config.yaml
horizontal_flip: true
encoder_activation: "gelu"
encoder_patch_size: [8, 8]
encoder_width: 384
decoder_attention: false
steps: 18300
Rows from block 2 of the encoder of a small segmentation model, named by matrix and row number. Rows with one number belong to one neuron. Each number is 50 + 10 x the weight over its row's rms, rounded and kept within 0 to 99. All counts start at 0. After the name is the row's rms in percent of the matrix's.
Before each neuron's rows are labels from the 100 images, of 14976, where the neuron reaches its highest value: "peak on" is the class under the peak. Only what is clearly more common there than usual is listed. The data: simulated stained blood smears.
# fc1: MLP up (encoder.blocks.2.mlp.fc1.weight, 1536x384), inputs 128-255
# fc2: MLP down (encoder.blocks.2.mlp.fc2.weight, 384x1536, transposed), outputs 128-255

peak on: nucleus; large cell
fc1.462 089:56 37 47 39 42 47 62 56 59 51 65 26 50 65 50 52 51 47 54 50 53 56 40 75 45 52 56 21 49 38 53 51 46 49 55 59 48 44 46 46 37 41 66 45 54 52 31 49 30 63 64 36 53 15 54 33 40 31 45 47 40 40 55 47 39 44 30 52 51 56 70 61 54 49 64 57 41 48 36 54 61 59 53 54 39 57 50 54 43 63 48 48 65 44 63 38 46 50 47 54 49 46 44 67 48 44 50 57 18 58 57 35 45 43 61 46 60 64 49 30 58 46 36 44 42 73 59 26
fc2.462 097:41 40 57 44 54 37 65 53 62 21 47 55 47 33 62 51 44 55 59 57 37 52 61 48 39 49 67 55 59 58 42 43 53 43 57 58 51 37 56 43 66 35 37 53 46 51 55 46 54 46 59 36 27 58 53 55 62 58 53 42 42 55 53 61 65 53 52 46 32 33 44 55 32 55 38 29 67 48 42 41 29 50 47 48 54 53 66 44 78 80 36 65 38 57 39 53 38 45 41 54 42 59 49 39 61 63 53 47 45 34 58 55 41 56 43 55 39 52 47 53 54 64 59 55 62 41 47 37

peak on: large cell
fc1.473 091:45 34 49 54 38 70 45 43 46 47 52 61 66 59 61 54 46 39 78 54 62 36 58 45 55 39 25 41 56 56 62 40 50 30 38 42 53 52 58 23 53 42 47 50 53 52 65 39 43 39 41 58 45 32 41 45 56 84 37 60 62 56 46 44 61 60 49 55 49 34 55 50 33 51 67 35 38 27 57 39 61 65 46 43 64 67 70 47 57 46 54 48 57 65 18 49 46 46 46 26 49 50 63 32 46 62 66 40 54 47 52 49 66 32 53 58 46 50 51 58 51 59 46 44 45 60 60 51
fc2.473 081:43 44 58 48 34 40 55 49 54 40 59 64 35 48 34 48 48 45 51 56 24 51 47 36 45 57 55 44 46 48 64 63 52 64 43 86 60 53 48 38 50 44 52 20 54 42 46 46 43 66 59 52 31 43 64 44 59 43 41 48 58 46 49 39 54 49 45 58 43 65 46 43 60 57 55 40 54 43 45 58 60 45 39 58 44 33 38 53 40 49 60 52 45 32 64 61 50 59 40 56 43 59 50 42 69 48 61 67 44 54 53 37 41 38 60 49 59 43 48 49 32 46 62 37 52 48 66 55

peak on: nucleus
fc1.563 095:46 55 35 41 52 38 52 69 68 50 58 40 40 50 37 60 57 61 60 43 53 48 39 66 60 47 37 51 50 40 50 55 39 40 45 47 56 44 72 62 44 49 52 57 50 29 55 54 36 28 58 34 58 44 50 44 47 44 19 35 44 59 61 43 56 45 63 61 41 56 37 43 57 29 54 50 60 56 45 53 64 40 57 47 43 65 48 62 47 50 19 38 64 43 50 48 48 38 44 59 57 42 42 52 39 45 36 57 48 50 55 48 51 65 41 45 68 52 64 56 63 47 66 67 58 56 61 43
fc2.563 095:44 43 38 48 44 59 62 50 42 52 48 59 55 38 49 47 55 59 47 46 50 47 62 43 51 49 36 50 71 53 68 57 62 70 59 50 63 56 54 30 58 47 47 45 46 51 57 59 46 56 51 45 64 35 46 61 54 68 60 74 59 43 55 39 55 55 41 53 41 60 44 48 48 41 45 32 39 40 59 44 41 43 46 57 53 63 66 52 60 40 51 64 47 58 45 32 52 48 50 53 44 42 41 56 43 41 56 44 61 61 46 61 51 29 36 53 41 54 26 78 62 56 32 44 49 29 53 47

peak on: large cell
fc1.263 094:53 41 48 46 48 60 59 24 65 59 36 54 44 64 52 60 32 50 54 40 47 44 54 54 45 42 47 69 57 63 28 35 50 52 42 56 51 39 39 49 53 36 48 48 56 62 48 41 55 57 43 45 51 25 42 45 44 56 44 54 34 35 52 48 49 52 24 57 39 73 31 39 49 42 42 52 50 53 26 54 55 47 53 40 51 61 42 40 59 43 45 57 53 48 40 44 54 42 56 68 53 45 34 66 49 52 40 30 25 62 32 55 55 44 48 54 50 67 51 32 58 60 39 48 47 58 49 58
fc2.263 097:57 70 52 51 45 66 57 51 43 48 67 63 50 76 49 34 73 47 42 57 46 40 60 43 57 65 47 74 58 38 50 50 61 67 61 42 60 33 66 39 48 33 52 53 41 51 54 66 30 62 41 44 64 31 41 55 37 64 58 58 43 43 46 53 58 59 31 32 40 73 44 32 48 48 55 61 51 39 49 50 48 44 59 45 48 72 48 55 43 41 34 31 42 54 51 55 43 35 37 63 46 57 47 45 59 58 50 29 35 62 47 59 45 53 44 44 49 60 56 68 53 43 54 44 52 45 40 45

peak on: small cell
fc1.386 092:53 39 48 36 51 41 42 58 38 35 55 56 54 46 48 50 63 64 50 45 49 43 66 48 67 45 40 53 42 49 42 40 40 51 44 42 55 40 48 46 34 46 46 54 53 52 42 52 45 40 53 68 49 53 44 45 55 59 41 37 64 41 37 48 64 54 63 52 48 51 34 54 56 54 55 60 47 47 44 53 51 65 49 53 54 67 49 41 58 39 38 52 54 44 44 47 50 42 51 42 43 56 50 34 56 48 46 69 55 45 53 49 54 54 50 59 35 58 56 70 48 68 34 54 44 57 46 36
fc2.386 092:47 51 42 50 52 45 57 38 46 49 42 46 60 39 50 68 55 53 57 38 34 33 64 45 41 53 50 48 43 54 42 45 53 64 44 50 64 51 73 58 47 57 60 45 46 57 66 38 45 39 48 45 59 48 59 69 41 38 69 46 46 57 36 57 54 75 38 41 65 34 41 61 73 51 58 44 39 29 59 48 55 72 54 44 45 65 68 62 45 59 49 44 48 43 41 42 47 60 58 47 54 42 44 56 39 37 34 59 51 46 47 52 44 44 47 58 48 57 48 70 40 51 34 37 44 29 47 44

peak on: large cell
fc1.247 111:32 33 39 55 42 44 58 36 47 55 61 44 58 56 57 55 45 38 69 52 60 44 52 65 37 38 48 44 55 38 48 43 68 48 26 66 58 50 41 43 49 49 39 44 49 55 61 47 27 40 40 49 62 44 52 47 37 66 55 49 46 48 38 34 48 44 58 54 57 44 62 47 43 50 48 47 50 33 48 49 53 48 66 40 60 46 56 54 47 29 61 50 55 68 59 65 47 50 27 50 49 44 49 53 56 49 37 50 50 46 56 36 40 33 56 57 71 39 38 49 39 43 56 49 27 51 48 46
fc2.247 108:57 46 53 59 62 45 81 61 38 45 38 51 45 36 45 42 47 47 58 70 40 65 55 59 46 60 64 39 46 45 69 55 38 49 77 46 54 53 47 62 51 40 44 48 50 54 58 35 36 55 61 42 47 51 57 65 61 49 58 45 41 54 50 62 73 58 46 55 58 44 52 52 53 61 51 46 59 41 30 44 60 46 52 53 45 38 42 54 34 74 51 52 51 43 66 45 43 60 42 52 36 48 36 44 32 47 54 60 54 29 48 42 50 44 41 54 60 47 54 49 62 30 49 43 57 51 59 37

peak on: large cell
fc1.470 114:36 27 51 55 49 54 56 52 40 50 51 54 35 47 56 51 49 39 73 50 56 51 57 54 42 51 52 38 63 47 45 46 55 50 14 52 60 60 40 42 57 51 39 50 42 58 69 46 30 21 54 48 66 60 61 46 48 43 46 37 42 40 38 55 44 56 66 75 61 55 63 60 46 65 42 42 46 44 46 49 51 47 49 44 54 52 81 53 55 51 77 57 61 60 39 74 55 62 38 56 53 39 59 61 59 39 32 67 46 39 49 43 45 16 62 63 43 47 55 44 55 49 53 40 40 51 46 57
fc2.470 124:47 65 43 55 57 49 39 47 53 62 41 44 48 49 41 52 54 43 54 47 54 82 44 57 62 67 54 56 55 41 60 63 27 28 62 61 46 59 65 53 51 53 56 58 57 44 48 46 53 51 69 55 50 44 33 65 57 48 59 69 48 65 67 44 63 48 43 48 48 50 69 46 62 62 50 64 63 47 51 58 51 50 49 62 52 35 20 53 27 55 18 48 49 45 52 43 50 44 40 62 45 70 41 56 29 58 56 55 48 56 55 64 46 63 40 40 62 54 49 53 38 32 36 52 40 61 59 62

peak on: large cell
fc1.350 105:39 22 45 42 33 49 42 39 41 52 63 51 41 59 41 55 42 51 79 48 35 47 59 48 59 42 51 45 66 64 51 35 46 43 33 19 44 69 51 49 37 54 49 49 48 47 43 45 35 34 63 52 59 37 47 46 41 54 40 48 53 48 41 59 58 39 34 59 43 39 58 71 56 60 63 61 48 43 46 62 45 42 53 37 32 67 46 46 51 73 48 34 65 56 53 41 60 45 47 31 51 49 67 65 46 52 48 62 43 59 59 52 51 51 68 43 59 55 49 61 64 67 52 44 54 50 60 50
fc2.350 104:38 56 67 49 52 51 62 48 54 57 64 42 42 38 45 49 58 45 51 44 47 52 61 52 44 44 53 66 51 51 48 48 46 47 50 71 40 28 32 45 46 59 49 41 50 46 49 48 60 63 49 58 55 50 43 62 63 66 51 39 62 27 50 52 37 33 69 53 48 41 57 45 64 65 37 64 56 50 53 57 41 50 41 48 49 25 52 46 51 33 39 59 38 56 51 46 41 29 57 63 64 54 50 66 45 54 46 45 54 36 57 65 41 59 37 39 54 43 39 31 34 53 64 65 38 45 37 67

peak on: small cell
fc1.529 105:52 35 38 48 40 41 54 51 70 31 56 57 47 47 49 43 57 54 63 53 37 44 42 43 34 40 51 48 50 46 42 50 52 62 54 56 46 43 46 39 64 40 43 46 53 37 34 43 61 47 59 37 44 53 62 45 42 38 54 49 36 48 45 52 53 41 53 50 43 53 47 48 43 42 44 63 50 55 47 57 40 50 36 44 31 53 33 46 64 53 48 70 41 30 42 64 43 61 69 33 49 44 65 47 66 53 59 52 34 51 49 48 55 56 54 32 46 60 65 32 48 68 37 68 48 58 66 53
fc2.529 102:36 52 64 44 49 57 51 60 57 51 37 46 54 58 48 50 65 50 51 61 49 42 51 45 65 48 40 47 62 48 53 67 50 47 63 40 33 52 55 38 40 54 59 27 44 54 56 63 43 39 54 56 37 50 48 51 61 64 45 37 54 44 58 48 61 55 72 36 58 53 49 65 51 46 49 56 49 64 44 48 48 62 54 49 45 41 65 38 44 36 51 55 47 39 37 45 44 52 52 52 53 48 58 58 41 61 46 53 47 54 47 53 57 47 43 62 70 52 48 64 46 50 61 51 47 45 43 53

peak on: large cell
fc1.275 102:49 46 32 58 38 47 47 63 70 31 38 37 51 41 48 59 55 47 52 32 43 52 62 59 53 64 57 58 44 40 42 59 40 41 49 63 47 51 62 31 57 49 56 45 32 41 54 46 45 46 78 61 30 68 51 47 41 41 70 53 45 62 69 44 72 58 53 51 72 55 47 30 53 45 59 54 43 33 32 37 60 46 72 30 43 40 39 63 44 57 38 31 37 44 51 60 37 46 48 74 55 47 39 37 40 43 40 41 23 60 52 46 35 57 50 47 64 52 53 50 35 50 58 59 38 49 57 63
fc2.275 091:52 65 41 49 67 62 36 53 56 38 35 56 58 26 45 50 47 51 55 50 54 43 43 58 64 60 41 35 66 57 66 72 56 53 52 64 55 51 77 31 45 40 63 41 64 41 50 52 54 60 49 44 51 42 47 54 37 55 60 56 53 38 42 43 59 55 57 24 66 58 63 44 37 51 51 52 55 53 33 43 35 63 50 44 61 31 33 39 64 42 38 57 51 66 52 55 43 47 47 52 54 48 45 47 45 53 47 53 48 51 50 56 42 52 65 32 48 45 38 55 36 50 47 50 32 50 56 69

peak on: nucleus; large cell
fc1.0 085:50 57 30 37 34 34 53 57 75 47 45 45 54 54 68 54 62 53 62 48 59 50 38 64 56 38 43 41 51 45 45 45 60 45 47 51 45 41 58 47 41 36 42 47 57 53 54 34 38 51 50 31 52 34 50 41 49 58 20 61 49 45 47 49 70 52 39 52 59 39 62 59 56 43 42 44 45 39 49 45 65 54 49 49 51 71 43 54 48 46 49 39 62 49 42 51 59 46 40 41 54 46 57 57 47 36 45 46 65 49 61 52 45 59 61 59 61 40 42 47 42 42 50 49 48 63 62 43
fc2.0 084:46 41 52 42 66 62 58 63 62 61 57 63 44 60 47 39 40 46 35 66 53 38 52 60 47 55 51 50 59 60 62 68 41 51 68 58 57 43 43 56 46 58 46 58 39 55 57 58 35 45 45 39 55 46 41 50 53 58 51 44 44 39 58 51 36 51 67 44 56 57 40 64 60 55 51 43 55 37 46 39 38 37 47 40 47 66 48 50 48 44 62 47 52 46 49 55 50 40 37 51 50 55 48 51 35 70 61 58 48 46 55 28 55 56 42 47 65 29 49 48 50 47 56 37 57 49 53 34

peak on: nucleus; large cell
fc1.342 090:45 58 47 38 46 52 39 53 67 69 50 50 43 43 43 65 71 61 55 53 62 49 47 49 52 60 48 48 43 43 57 45 53 52 40 44 57 59 39 31 41 50 50 50 58 48 53 52 27 44 53 33 55 46 47 25 46 44 38 54 46 31 49 45 51 55 56 47 60 46 64 50 41 55 44 37 37 43 64 60 58 33 50 42 54 67 46 59 45 46 61 41 51 64 34 49 52 28 38 45 64 42 61 42 57 48 50 49 54 50 39 46 64 53 56 54 47 57 54 45 54 72 67 49 63 57 82 33
fc2.342 107:46 39 50 37 71 53 64 55 49 54 15 45 57 48 44 64 51 49 56 65 34 44 62 63 51 53 60 52 73 45 54 58 54 53 51 62 58 53 50 58 44 33 60 66 46 46 56 41 46 27 49 45 43 38 36 51 58 43 49 51 43 52 51 52 50 49 46 55 44 46 38 59 73 64 43 53 50 35 34 42 48 41 52 47 69 28 54 35 49 73 33 51 59 45 61 48 57 50 32 64 38 44 39 44 28 45 54 54 47 55 47 53 46 68 27 42 60 41 46 57 54 51 62 48 63 26 36 39

peak on: large cell
fc1.319 088:47 47 46 50 40 54 42 53 56 38 49 51 58 56 49 51 68 42 73 59 56 55 56 56 64 54 41 63 37 56 42 50 43 59 40 55 76 34 33 55 44 45 34 57 51 52 44 52 24 26 56 40 51 57 47 46 46 66 52 49 51 39 49 44 78 57 75 49 55 40 34 42 44 51 65 33 56 52 57 54 72 57 54 42 49 61 49 50 52 31 47 54 53 48 52 54 39 44 47 47 35 43 50 41 33 56 36 55 72 40 62 51 51 50 58 45 64 41 60 51 46 48 44 56 33 54 50 52
fc2.319 086:39 54 53 51 46 54 56 62 44 50 48 44 57 44 52 56 53 49 56 50 51 49 58 55 56 56 43 60 52 54 59 55 41 60 49 45 28 51 45 68 47 30 42 48 44 45 56 49 41 55 56 48 45 50 56 39 44 42 54 56 54 40 58 51 61 38 44 59 53 17 60 44 34 59 61 57 53 38 62 46 72 40 51 54 48 33 70 53 55 61 75 62 67 56 16 36 54 50 44 58 63 50 63 56 51 51 46 69 58 36 69 40 52 51 50 52 58 49 64 33 44 49 77 54 57 29 54 64

peak on: large cell
fc1.138 097:56 41 47 51 59 55 65 61 47 39 58 42 47 51 52 33 48 50 40 53 50 59 40 59 42 50 59 56 51 40 48 41 55 65 53 58 46 38 52 70 56 48 37 48 52 56 66 55 58 39 52 61 39 61 56 43 44 67 46 38 63 61 46 45 39 43 35 64 39 72 42 77 41 48 52 38 52 48 38 41 41 61 57 53 58 49 76 49 47 40 52 60 42 52 49 46 54 52 58 62 57 62 43 63 39 58 33 48 40 57 32 58 48 30 55 57 58 61 51 39 50 46 39 45 39 63 42 56
fc2.138 092:56 37 27 58 53 49 52 34 45 55 58 44 63 47 53 56 57 46 33 50 53 44 45 57 37 51 52 55 53 33 48 39 61 49 53 57 46 43 41 43 52 44 40 64 47 46 55 47 50 58 44 48 49 57 53 44 45 49 46 56 63 32 50 37 62 42 32 55 63 52 36 64 38 59 54 55 52 73 43 50 49 67 45 50 53 74 58 74 46 37 41 50 60 51 45 49 45 40 49 44 51 57 44 61 67 54 40 67 58 55 49 55 56 44 51 59 40 51 48 40 44 52 30 53 43 36 39 61

peak on: large cell; nucleus
fc1.217 096:43 14 52 47 55 55 54 40 60 40 42 52 35 43 57 44 61 43 58 45 63 54 36 74 63 68 54 44 50 33 43 44 43 50 31 67 45 51 65 65 44 41 29 60 56 50 50 61 62 24 61 53 43 57 48 43 45 41 34 42 59 36 58 49 45 52 41 54 37 58 60 64 47 63 50 35 53 42 50 49 43 45 42 41 44 33 46 83 60 62 46 39 59 63 41 47 56 55 58 50 55 59 48 52 72 55 25 65 28 56 58 48 30 60 66 41 42 49 38 43 36 66 47 34 35 55 65 53
fc2.217 097:45 46 49 54 52 63 33 55 30 50 59 49 65 54 43 56 43 51 45 34 55 44 58 53 47 43 45 56 55 64 55 65 35 39 49 40 51 41 55 34 48 69 52 34 38 47 49 39 24 46 57 57 60 46 51 66 45 60 48 40 68 60 45 48 72 35 54 49 48 51 65 45 57 49 38 54 55 65 69 52 33 53 56 51 52 34 43 36 47 39 47 66 53 58 32 53 37 43 53 44 29 60 46 47 26 48 50 35 36 39 50 53 33 45 57 53 49 53 45 55 38 58 41 65 37 52 32 68

peak on: large cell
fc1.87 104:27 61 64 37 39 45 44 48 41 50 30 46 43 34 49 35 58 54 77 41 33 44 59 53 61 44 52 37 44 52 58 38 45 32 41 56 67 47 42 34 60 45 58 45 45 47 59 72 59 44 55 35 59 42 39 44 57 48 49 48 43 38 43 52 61 65 46 74 52 52 51 50 56 66 32 45 53 54 42 53 32 48 45 30 71 46 46 34 67 40 32 53 60 50 55 51 51 42 54 36 45 59 53 47 33 46 58 75 45 45 47 62 50 65 29 35 58 44 65 64 43 63 50 63 48 59 50 58
fc2.87 111:50 47 32 56 49 53 54 56 48 69 69 57 30 62 45 45 63 41 39 56 52 49 48 50 48 62 31 71 39 37 50 40 63 59 59 45 63 38 28 66 55 75 52 41 47 48 47 58 40 59 33 50 38 52 55 61 51 51 56 43 62 39 53 43 52 44 57 53 60 57 42 50 55 48 40 52 34 62 57 55 48 38 53 56 47 80 56 79 47 37 54 52 43 48 34 34 53 64 54 34 68 59 46 45 56 51 60 45 52 57 53 49 58 45 61 52 46 49 43 50 59 43 41 66 49 32 39 41

peak on: large cell
fc1.500 106:47 41 51 46 50 56 41 53 51 53 53 35 53 66 54 52 47 52 63 40 55 60 46 60 65 55 62 52 53 45 49 50 31 48 35 52 57 54 57 49 46 36 41 41 53 52 28 54 60 41 55 61 43 68 49 47 50 56 23 59 39 45 50 60 47 54 41 67 46 48 21 54 49 67 67 53 46 42 40 48 54 48 43 55 37 54 62 41 65 74 48 41 45 31 46 45 78 63 47 32 61 63 54 58 71 43 35 45 40 42 62 45 39 48 61 54 30 41 55 52 65 47 57 47 53 56 46 49
fc2.500 104:56 46 51 52 57 55 52 41 63 38 26 53 44 55 53 53 68 46 23 46 51 51 50 46 50 49 53 34 54 51 44 61 35 40 51 45 39 56 39 43 30 61 41 59 50 65 53 54 54 36 54 49 53 59 40 40 57 53 50 59 50 60 52 60 52 55 50 35 60 54 42 39 43 39 47 33 56 44 42 51 55 53 52 70 50 43 36 56 44 43 47 48 68 59 71 46 46 38 33 66 38 61 51 48 31 67 58 52 41 47 37 45 70 52 40 48 50 39 36 87 40 46 48 54 42 30 44 42

peak on: nucleus
fc1.317 089:46 42 36 42 62 40 47 54 47 62 59 66 51 39 46 47 49 60 54 46 59 39 40 54 43 51 41 53 52 36 50 38 53 57 26 63 61 36 48 64 48 48 41 52 53 47 22 47 60 32 39 46 55 51 60 46 48 43 37 23 45 25 43 43 51 37 48 63 38 55 53 60 56 31 45 42 56 66 33 52 22 44 63 57 53 74 45 70 63 56 55 56 53 59 45 47 66 60 63 52 43 48 51 58 57 45 30 69 52 67 41 43 38 48 65 42 39 56 65 47 67 56 60 45 52 51 52 56
fc2.317 086:55 57 52 51 62 43 57 62 54 50 44 35 44 38 36 67 52 50 54 43 53 54 66 38 47 50 51 75 56 44 53 50 54 61 70 58 45 46 45 38 55 42 46 53 50 45 48 54 41 60 58 60 36 37 51 80 62 53 50 71 59 56 64 50 51 54 55 15 44 35 61 39 48 48 42 47 54 49 46 46 43 80 42 59 50 60 69 40 44 46 50 49 45 38 32 46 58 41 56 54 51 54 59 51 39 51 29 30 35 59 41 50 52 30 31 49 42 71 43 49 61 41 33 52 59 33 39 52

peak on: nucleus
fc1.23 095:51 65 43 48 47 51 50 65 71 56 54 38 40 37 55 64 42 63 46 50 59 53 34 68 36 51 56 39 42 47 55 46 41 42 46 51 40 43 51 44 56 46 50 48 58 51 38 40 51 44 43 37 60 48 59 35 54 61 38 47 39 42 73 49 44 53 50 49 55 40 59 41 48 33 41 48 45 66 57 56 49 37 40 49 49 55 44 55 34 42 52 37 52 70 53 54 51 42 45 45 53 45 47 56 49 35 36 56 46 58 52 56 50 53 46 48 41 42 59 39 46 61 69 50 56 56 64 36
fc2.23 091:46 35 45 40 69 47 52 51 45 54 46 69 55 48 56 57 48 59 66 57 52 41 66 45 53 54 49 54 76 56 43 46 44 68 57 54 56 47 34 56 36 49 54 57 45 44 41 62 61 55 41 34 64 45 39 59 49 55 54 52 54 51 40 58 46 45 45 47 38 42 55 58 72 58 46 45 61 42 48 20 46 53 55 38 79 33 63 40 58 45 52 49 61 49 50 44 58 49 49 50 39 47 36 60 49 40 53 39 42 49 51 53 49 62 23 51 52 50 43 52 54 57 61 53 50 38 32 53

peak on: nucleus
fc1.105 094:30 50 49 37 48 50 40 48 54 67 37 52 48 43 41 51 51 60 75 44 51 50 50 48 58 51 59 45 60 45 51 42 50 49 44 47 54 36 46 50 45 42 42 59 54 41 34 47 55 53 63 39 49 48 38 45 48 35 29 31 38 69 37 51 73 54 48 47 48 44 63 73 54 58 30 50 41 37 50 53 48 45 41 43 40 60 43 53 52 75 33 38 61 46 47 53 56 38 50 20 51 40 38 50 58 46 52 59 43 45 47 57 55 58 55 32 57 40 54 53 68 68 68 38 49 47 65 49
fc2.105 094:47 54 57 39 52 65 71 48 45 43 73 41 51 35 42 52 47 43 34 52 47 47 47 59 39 51 53 56 35 54 36 58 59 46 52 68 53 61 31 37 42 62 39 52 52 51 62 40 53 52 41 42 47 55 56 61 60 68 72 60 65 65 46 49 45 51 55 60 47 62 47 27 49 61 41 43 59 44 46 56 56 64 45 54 55 54 51 44 54 39 54 71 49 47 58 52 48 46 48 52 38 67 38 57 36 48 52 33 46 27 54 44 44 62 44 53 53 42 54 54 23 37 46 55 39 38 47 54

peak on: nucleus
fc1.327 104:58 44 36 45 53 58 57 42 43 61 37 33 50 42 38 44 49 65 68 51 46 31 47 55 29 63 51 28 60 43 60 53 52 61 44 38 59 48 43 59 45 52 46 52 58 42 40 53 59 44 41 33 63 43 55 41 42 25 29 58 41 62 57 38 47 44 66 58 47 37 57 55 49 36 40 55 55 62 40 60 53 45 32 32 53 59 49 54 46 41 41 61 57 43 46 45 63 26 66 49 40 44 54 49 47 53 58 55 50 50 25 51 72 63 34 36 50 45 53 29 65 47 45 38 75 53 59 47
fc2.327 104:51 38 39 47 70 49 66 65 56 45 55 58 55 43 50 39 54 47 44 69 52 49 45 51 69 56 38 61 61 48 61 69 68 52 70 68 39 31 51 54 49 37 62 52 44 55 46 56 35 41 52 52 41 45 52 62 48 56 47 29 50 67 46 42 44 52 64 34 44 71 43 56 57 48 52 42 56 39 40 52 45 45 56 65 53 45 49 49 57 48 42 39 38 37 57 53 42 62 48 68 54 41 24 37 52 61 39 32 57 43 55 40 36 64 44 44 60 39 47 59 66 51 60 58 51 31 48 27

peak on: nucleus
fc1.113 088:55 53 43 52 39 60 29 60 69 51 56 29 48 56 42 49 69 61 51 49 51 39 43 48 46 52 43 43 49 52 57 53 56 52 40 48 49 46 63 50 60 56 53 43 53 48 42 53 37 37 48 34 56 46 52 37 47 58 15 53 55 52 66 28 41 58 39 51 50 56 49 62 36 45 51 42 36 54 56 60 51 45 45 51 52 59 53 68 54 49 56 54 68 66 41 63 52 39 65 72 65 42 53 52 66 34 58 46 42 68 37 44 58 55 59 48 60 56 37 57 54 59 48 73 73 51 66 50
fc2.113 090:47 35 34 53 66 48 65 46 56 57 35 39 54 43 44 53 41 51 56 67 45 41 57 51 47 51 61 59 54 64 66 50 39 57 59 50 52 34 36 66 33 22 57 45 52 53 52 49 60 53 44 50 36 24 51 40 48 37 56 36 44 53 58 35 44 41 33 44 49 40 36 65 55 54 32 44 38 35 42 42 49 49 46 52 53 58 33 50 54 58 42 60 44 36 42 35 66 47 42 50 54 41 30 55 30 38 57 48 60 40 55 54 65 46 34 45 38 52 47 41 72 45 57 47 65 39 58 38

peak on: large cell
fc1.520 104:44 58 51 48 49 43 44 44 45 62 43 69 49 65 60 44 49 27 63 49 62 60 44 50 36 60 35 53 30 40 55 54 57 56 43 66 72 38 50 54 39 49 35 49 46 42 38 41 43 56 57 51 51 64 45 50 45 59 53 54 46 56 39 54 57 59 50 60 55 46 45 54 42 52 67 46 53 31 47 14 55 56 56 48 43 50 51 64 52 55 44 48 48 50 52 57 58 54 36 50 48 50 51 47 34 58 45 51 58 53 56 39 38 45 42 58 58 52 55 49 60 28 71 55 56 62 46 49
fc2.520 113:55 47 62 54 58 51 62 43 44 32 39 34 55 22 51 43 44 56 54 55 43 30 73 55 64 56 44 33 48 56 48 55 39 55 45 41 50 61 63 58 61 46 53 62 60 63 48 42 57 37 46 48 52 51 54 69 61 43 55 42 53 49 54 37 38 56 55 58 58 54 60 42 58 73 56 28 40 55 25 54 54 54 49 49 54 36 36 40 56 61 59 59 54 45 61 65 50 56 65 63 42 37 50 53 35 35 49 59 51 34 47 45 65 54 44 43 60 32 63 39 48 59 26 42 55 32 61 46

peak on: large cell
fc1.71 112:50 49 43 49 32 62 46 46 73 50 32 34 53 45 38 43 42 56 40 45 39 34 60 45 50 43 49 50 50 49 46 68 57 33 26 55 47 46 49 43 62 31 56 21 45 49 40 50 65 56 44 69 44 56 56 45 46 57 41 35 55 57 61 48 68 66 40 58 75 45 53 43 43 40 41 54 22 52 46 49 52 39 34 48 48 42 45 45 42 61 39 47 39 60 53 56 69 60 58 56 54 44 43 49 59 45 44 24 44 50 51 52 55 52 48 55 58 51 64 47 43 41 66 59 66 55 49 60
fc2.71 099:35 39 58 53 41 37 72 55 49 50 44 54 42 38 50 52 55 50 46 67 44 39 56 53 54 53 51 49 60 47 56 37 43 60 49 59 52 57 36 44 48 33 44 51 52 42 47 65 32 70 55 49 50 47 51 53 55 48 55 56 47 55 47 45 18 51 29 66 23 48 54 44 54 56 41 52 53 49 28 56 60 25 43 44 51 64 47 62 42 39 34 58 21 20 33 35 61 47 35 79 45 50 53 43 48 53 55 61 46 52 59 34 53 61 45 50 57 44 59 35 57 58 45 47 44 49 55 37

peak on: nucleus
fc1.233 095:40 58 33 45 61 38 50 29 55 59 32 48 26 30 51 51 40 57 43 44 60 48 36 75 47 55 51 39 39 37 57 36 38 65 33 58 35 59 54 48 48 49 51 46 57 48 55 50 44 47 59 49 55 55 54 45 39 37 59 42 43 58 58 46 41 46 45 69 42 49 59 56 46 66 36 31 46 61 46 51 52 51 30 44 66 61 57 63 42 54 65 54 54 56 59 57 62 61 33 53 48 62 46 46 52 39 43 49 52 51 61 45 58 30 50 62 54 26 45 27 53 55 49 52 52 45 47 51
fc2.233 086:49 41 50 44 34 59 51 46 38 66 41 56 68 76 36 59 63 38 58 47 54 61 45 49 50 46 42 68 64 49 57 66 51 52 64 50 53 45 54 66 65 41 50 52 49 48 54 64 61 47 58 66 43 58 55 55 52 55 36 56 38 45 68 65 45 40 23 54 65 56 48 51 50 63 63 63 49 42 67 45 56 43 51 51 43 50 58 37 37 42 51 50 51 31 57 42 62 62 45 46 57 69 29 46 57 69 57 57 47 60 41 59 55 46 49 46 47 66 47 44 46 49 73 52 68 63 48 64